Rows from block 2, named by matrix and row number. Rows with one number belong to one neuron. Each number is 128 + 24 x the weight over its row's rms, rounded and kept within 0 to 255. All counts start at 0. Numbers have three digits each. After the name is the row's rms in percent of the matrix's.
# fc1: MLP up (model.blocks.2.mlp.fc1.weight, 1536x384), inputs 0-76
# fc2: MLP down (model.blocks.2.mlp.fc2.weight, 384x1536, transposed), outputs 0-76
fc1.1264 103:101133078154094098129135104169130168134124152153196110150073157161168155148100122145151154107116126124150108134164170121047133126145114124103100111096073106091133142121130149101119120162115108127144112131130154132141106100144140081
fc1.1265 101:099153148143116084058147126124155117088055131134126126139114105092133157096122115118123116139121152155164155115107171116125089095104124136116136148168133133137148089120108155148171147186100137139159138140093140122146120129125081154
fc1.1266 106:126188125126131113161099125146146114150145164142167132158153125099110130110126149126125151111136143149126126141092154151125151122127135151161110115137142123122153139148104141119116160136142124130139146161147120122117106103138131144
fc1.1267 104:165091177124172071106115115164136133158105117150112134124144080062115124129124114139131136087139100137139147152144110138143129118143126097099127118110099125135139096143120137140108117141117133120104141160161142149133143127129092165
fc1.1268 098:112142114106089128143128154143104122149129084118114103098123087151129129104138116126121110078126189112122130165121122141143150154119144086186144108175111127141125100118164055092138086117193144140116137146108105122086141106118155096
fc1.1269 097:101154120115139095142116107165132119104177124087141104104175130143150138140107147149116121132099086115145116097152143118150158085169068141119106155115115110065164163122111117156129107135116104098098106191127117169160119129139145130
fc1.1270 094:124121133113136125157140116112121156203089133115112134164118101199150127150114128143146113157146141104097119114146129163156106134172165161119148195104140122125145125147160136111149087122150090109127114112097121116132138156120174131
fc1.1271 097:161072111124148113159137190135097141114143140159090092109133091120148118119125147105113130141178175119150091135127107151101169114123170078143161143142124161136108148125137144159117143113163091150149137114158131145169152111116135118
fc1.1272 098:150140158157083125132134132163125148106142186110144148129099104144108073160153129128105119152084112111146163123135127100130184127098136105128136104105130127144153121135072093128138167130138117142131173095152136162127133161143151115
fc1.1273 098:102123133149137105157132098133096093153155099088137134095151145118149133101144145146165123140110152115120115168140109147116098145115181171141142143129135158097156112125117176181133125109117133160136106118122119140142113084107112110
fc1.1274 103:138192096113147104097096108153095163104130157180122096142097136121136117070115119178079111135112105162153133093113134128115147152132091167078090194126099111094147109113119152120139163107115100113136137126162143174151106119142138086
fc1.1275 090:108088128139109110129135083172137110128141092143144135118096159134119149139185117103107148189213132110140149187127087100120113122153097120108084127084149177152145121129142140142130113139123099106155122153154097168136154118104177162
fc1.1276 099:141100159143144132119113147141109164151160121134107127163114122124118151087105118129118117133111136095168135119167082157083126119113108102149123081132147109159145140124114107109107133120121098097145113119152091126146118063111156163
fc1.1277 103:108137098096088146147137111122116102083144154113121130103126136136110127149133089140134121091119120088137166147159155123158134100148121130134116142090079180177141155094091107163131157153128142105082156072153131161145088150123137141
fc1.1278 094:143156176179123105105142101120150123127094098113156116153163131111141138112144157144152140112137177091127152117125121097103136135123102147145165146101110137127142142104107082107145111112103144156102143114148099154102163160108090178
fc1.1279 100:103126145163116131158085131111120098107105123163166138141149129132134147122123157147161110141132110114133140083118139123130091118130138130164108165098166211159131102125156125147170167151167122142161150144116151109135146129109134150
fc1.1280 098:083070100166114122141091085165097113054092127112114141110137145170136142126100114130105092167111128104186122145132180114112128147133113169142145112106130099125113149095121143152155173092155134136145136113113116137125113129118096111
fc1.1281 098:174145161090104127129132128140154134124164116080115159135156133124118140114157114115164077115181138156130119142138130126116154114127126128118140101117155128128088121141155145118141152182145121079131130093081129150098132098091166119
fc1.1282 097:140101114151121075143194133147079138163128134148170102118106171119139111150127166147124124166093075149130145127130162123120087150169139113123115149103122174178126184153104109181138113103122121104116134101140149128118110088110119137
fc1.1283 095:046139134151160129089090121099133117089096146084121158138111117149142126152092126144117084148080165101101100138099133166155129125124151121108113135090060126177119138123128134134146100146124129153136112139112165122118116147152146145
fc1.1284 092:112084138110134084092110105102102136139117139088125112123097156103141113178121113138122081106166142124108090107135144124128127095095142141137112110098132112142126114116114118129109081129119113153071116162138141093160129139134113153
fc1.1285 100:180119133100125159145095151138115100152144103092132122140128094079143158132098064170141121149132142116098137140153130128096151128170126097110127149162119111153133149149154167094116144158138123171163128135148123152115159160120127114
fc1.1286 112:122134117078093158197120149110121100136112098112148163120157126106159105121133143148206096140139120172116121121108148160077138111132142185107137155120123120130105134145151141121142111158163141155156117120133123136109146087158110078
fc1.1287 097:126123099147119107134123142139114124117146088142138098123127142131105141103122154163113143188135119150138115128145139160124126143152118122103110184155137164102121156128122135144094104093130109157119148150089156121154143151095084097
fc1.1288 096:176163153129141121128159131173109099164138120130107109139100114100104111130126146129122159194141156129183116123153162124126111110124073134099074130133118138155127144094130124105122079151159109133134138142143108115135075107159139141
fc1.1289 105:125139094104167137116176150110106104111109112127128104105111115147122164115087123103127075109110117147105142146086121136138109143083160123074123136168134155130126142169161130127144145110133150161176115101096158147132148065085131134
fc1.1290 101:089128156115116121144164146127123137135165144086092098094149124121136105124132119148143131095112114151109092138106116131129159155144115106109148123156099094149178147121116158130149115127133078162129151154135154105173108138153145157
fc1.1291 101:143170119119142131118100092117113144155147120119136099140088117091106155134126106148125141118095149125117142092145154141161098144169102128116079121109101108172112145117096078110099119131119114108094100151120131138138129125143120108
fc1.1292 103:067148120176149122143141103106134138166077143175124130156154091116155121137177115145145089097123093163121139143168148144151103095125146114102143135121153073184143128126160137127118109110152083163115104141097123128119156148125161146
fc1.1293 107:109125108087118143133150156129119132160120180119172164180156130126117121129140133152113118081086100135114154161111154097093152124128145120160112100141080142119160128123146131112137123106096130132102132121138121145141117139112097169
fc1.1294 095:066155161149170136130114144128158136109126122148144136155169153188084097123117161133096116069111098143144118159081137151131149143123126151136099104098125093146135103119083110125114142113166141126111155101148122147151144143132114153
fc1.1295 103:097150177139143124189100127135140152162170110132186117125150082131154128124149131130119113148083160137131099152145168126077086159083142150123125137102131158111151113124084129142154104114172171120124113141131133117058134124116154097
fc1.1296 107:098129136091143089134137105109131113153125075094132123161128157108144103096115179108126181153136140114101107141088158134113125120148101122103155148115116127110098119101126115123107117149122134100138121096073129093123169107093160132
fc1.1297 103:102160116136120085150109114100104145124130132119093074067161189130129151137128150175161158162105143129136122110114091090095135098171122120170132137109068113096125110134090120153151145123150169165103137151209114147100143115150108138
fc1.1298 109:122096098149116096119136189130087119140124083113106157115185092198102145125148099115118122078161145152153119123116166153143155091138108158140136135130120171183132126113106100146108107166114127109086138102116101143141101127083156142
fc1.1299 106:164100109132104105084137122152165098149138133123138111082117102135117142124139122111114145129106162156115133101100161138161138100129121148117157142178136147143149105099124070142120122144131120141136158118110119157148149134178127129
fc1.1300 099:120132101148130107122147105110132135144121099114147146119100066163125134149135090113097124099052148160140199137147127120111118151175143166122162154106116155104120156095102109152150117089132110166111120182136112168122111143124114130
fc1.1301 095:122151107139151091109158132144109120099151147110112118077120151139092160141142114140144112129143087195091084121137153117138160110113100095105125113126161131107140133159121125134148112135105173135181120124077110107114132148150123125
fc1.1302 101:167137124093127090160153088151126141112145138135113130115106103128128159144124091135141122157172150101071127132114101132119112112164086156130141148113133147136160087096135128147086130142171146137106141080104126096159093113113075130
fc1.1303 100:144044084121090132135144109114118103136133099147142129147116143114115069092134147146124143143140126129146125119123110106142130117142096124093116134102133115118132139149115122146060177122123147136132197116121138129156136143144120137
fc2.1264 101:136131130170154100119124121149127128127109111072116121095115155092135114140158130171151144125142169097137108095127109078119096146150115128171114135135132107142139145120136115136131110149123149092085119106157129120101125137114096151
fc2.1265 098:116117111118089125142123079142107129112144163122127121091127159137134154113144110141094137141117123176131132126153099154110142135156113121148164110160114069123118122162126139106120110105122103155160138117090101126102110138071136137
fc2.1266 101:148161137134120132145165136122134122101129119137168165120148164140121142160134158140151100120123160159165150150124085108100136134141123141146149143109106115122117134128189147167133121174160165140115155148110144135120150124114107122
fc2.1267 102:102111088082115141126130162131141098149109155151125135089108109143158137132143078111123109120130122106111174093080111155149127159164125141160107096141123129127095093105092114132124131136107093116114116124113136163123134082099120169
fc2.1268 097:163125072111149101153123127128143126123128109107131097087084172119141139149140123123160120157151118169147080099144106127124139150136132172143145130076158161135095134135111134143114129132073107114119162130101102149147061123130109125
fc2.1269 103:168144146132130131159132078114137097157096110124162113143135130115122134111138119137111152134142108109124122112130137157116094158119138121106127118102140133104101111153108133140099150135110132105109178136106115137122142158135097130
fc2.1270 092:133130146160101145108179166181158103107132107146154132164108112147128123123159190124160141130142145141148143105084083130114123126114110149101136076136156114131087165111103118157134113114131108163146118177138186122129139132124132121
fc2.1271 092:155161123132142128098098072072125104157146075102113133142141112120144114096109117116134158159098107135128152157181092119089129105107154118121126118085135148146155107118137142126118132137119163104157164140118148122118091128113103125
fc2.1272 104:134120121130100101150152111139137165114081105097120132104125145159124147123097142085150148099118111148106103134124114136117136146124120129118151103189158124105159135140170102090155109147119117091166184114120104125108068061111125106
fc2.1273 100:076109102099129125106135157162148140131058095122133087121134107164130118150088114087111143137147092111082136115067115116120128157162137119139130089100117124094097118110124123130111129144159115167164090105115129138088140153113142107
fc2.1274 097:109141077168165139146143135144122135135144159125154097123160163202110130110115139160106134106145101142137112148110144158128110133126137141119136174133104123102102172089115121140162134163133160163088162125123079106159155135152097151
fc2.1275 103:106101128088121107146154147136112150135135082129120137141124114134133137119107147146140144098152158156116126121132133120100120158119159128138089133107140109118136151114126087096137158146116118125121143113125132111142150122112124119
fc2.1276 106:121131068141127096137105127136143123108146110109143115106126111144110087138106111116137126134130161147151132132112173137147168122187145125132101139158128108129112111129123144122120137134125148111137147046108144115106131114109131136
fc2.1277 092:088112137124149154148152153103148139097110093119155131147131135121102152158136130140111139130153165146141119135118144094117068109144126124113126100139112124162151142139167169110162103163123132144162115111165091145164121057081077174
fc2.1278 097:146128117119137090137079130111144128108113163108076123114144142142165138140149128145120123104114107082126082165129130194131079131174130101149117129143116145189148126156120144133140139139160164150128113128114127126115156097081103122
fc2.1279 093:123082132123118117137134121146157131123143123133131064129136179100103153105099138123147174148110140127114148116125114148121114124105140106120110124098134123126169144161123126130096103157127160135128150151161149141137174106083132105
fc2.1280 100:107124161105115116129125103118149109125099143120120134119145153082126091095142157149155155115104133125079160137162148143115151153152142134158124077121090119100126133116144139142136087160142125143149144111113162154140177095073121111
fc2.1281 095:146122088120105130118085125139127118170080115099160117103128145159108098144125153140158147134126107123109116123114103062130126110157128150145108108154124085116113149098138129144110118137113107129117146130121142146164108092073167116
fc2.1282 095:140129119142133106122152139097153134117116136085154140086145143109126113140156121141184211076140147124161096144177120101114148137111106101169129119173174094145106131100154138097120095195109136155130110098152154117140145093166142111
fc2.1283 097:119110137092091123136129159108129106145119102132119121130116110135140148149095092144120137164153128118145145126142085134139128144127123112110130110128136128146104123151139113133145095105164107139105130134146118127136117079119112120
fc2.1284 096:097099119114139145101166166142140143149131148144143114156117099117100123122140129153142120147188149116124168093074167117139086101114125071144149151130112152131105143110177136119147128114100121128106120111165116135099158123089134163
fc2.1285 097:111167110127115124137125120137146160122122156140137118105152154133115150086109145142131125088134132171121128122127119105122140144140107151196146089041167094144109140178128139159144128164089154106122118130117140126084107112115151131
fc2.1286 120:125120146132134125092107137098180153134079154130124145160158110148153158137104112114062094112109134098111099114149096128139104117148134149158174109141141167146111093158100159138139128150149158118160148167103122157128129132103122150
fc2.1287 095:152131105134125160130129126115147123131164117144104090098127146111108129087143116116130172148151116146134127110127134094102095151139127137119160115144090146157176131107113077137121128149121165139088147118121123109109125123087150139
fc2.1288 097:102136119165133120173114116103121159109146142124133155187114103151133126127147116151155112112118133148164163092084110122142115107163130123163130155141128178105128148116142104121165136124140164137126142109155119122136129134144165148
fc2.1289 103:111120110111121127106171132125198119127105150145130136096127145138134183092085104125130145178136139141129091186118136097136094126130109122131146131094103093122138099128152112135129100131161130121138095136118143131083096158137136117
fc2.1290 098:124092144092117146115150119176091144100114125126106126088091117118135152150083142141136154134139168142129132103127138109120120098116097126125133112122158144153101136134095122109139120116090153099119146081122103151142117131114126137
fc2.1291 102:166136146129130102113151133141141125148091139122164119136135123178119136144128153142141106173131154142171150095121115138122145129143170135111111144158117132130120134064122120188116114135152160146096138143167146103162141094123132127
fc2.1292 107:138111131119139141094157143145124120125129128146159142144134140110110133115093111195162123094134081179121150101140139108084133120106093138165096129114128152142165117102119125121128090154129182109088142104148150122130140158177133113
fc2.1293 110:148181163129133110099152123100118113135104118134122118091157145161155177151124116073101114100131100145143169091126131096123117167130124101139111117167144121126109195159156084143106108130119131103125149118130112106111116088166116189
fc2.1294 099:183106151137120139095161104164104140154133144176121129122124107145131159135163110083150139140096163117098133148116122151150123113159120080124161135171138127104137165130157137123123091111088124112133069120125157113106159122084123089
fc2.1295 103:164128100153135123166112099131131128087132147130156120131095172145124121111181132136110160110152135128124150122144147144149130153133134147135126135123112108153169109168144127149159103120141126132106089161137120161155105174092156158
fc2.1296 104:152112117114144127069101167129147101140136095135123178098164114155132092158117112117102085118150112100151102136142142126122129071136124140111124145130093143138087071129129149115083138112115144150124154165122074144113108130155162104
fc2.1297 103:155141115142146090143124129182108119091137102089140135155111084143128127098122156057152099135095127123151131127141145122114100162114150100132143125123136134122116127101146124130144132158147143128105161115115132135126120137158131149
fc2.1298 101:144148093114133116116090130091112110155162130140130103139128154114135150123080117098186135139125139119123158088148132144111111112163176109100140117089118116137123160150154126117120151137139142122105128147142144144125107122111093127
fc2.1299 098:128129086134103127122126164111130136089082127087124075124136137093123135136117156138084130151121117138136094103138164124124089138175142138125129148110135132115140120138104127100150104124090117136090141114124133111158100177088100152
fc2.1300 096:140133109110140129162117129120142160082073149099120112101130126162115128105122118160143128184150123171094110111171092145092152099130163170136161132113099142122105119141152168114116129144138129115150144112122150142161118117136108114
fc2.1301 103:145123153147124144143132151166140157155123146128130108109136118114099076121135134128107128099100137172109131110121137108161084174094123102093149121130111132164132124106048114121095151160137121132153122169124114155134131182100144127
fc2.1302 090:112122123076107085167145142100138073148124142103132118105130132180099098123149137127155152138131157128141179129131113114167133105141138146139101131123086107136106115091130172116101102128127152108124147111132140136133110100073159130
fc2.1303 103:140123093105120076121119120105131149107127113149133120141149115104126148153152137164120159122145124101120107149160153143138126170120072119131178150113106124135122109115134100118140134163127140126144151127123127099105103130149115151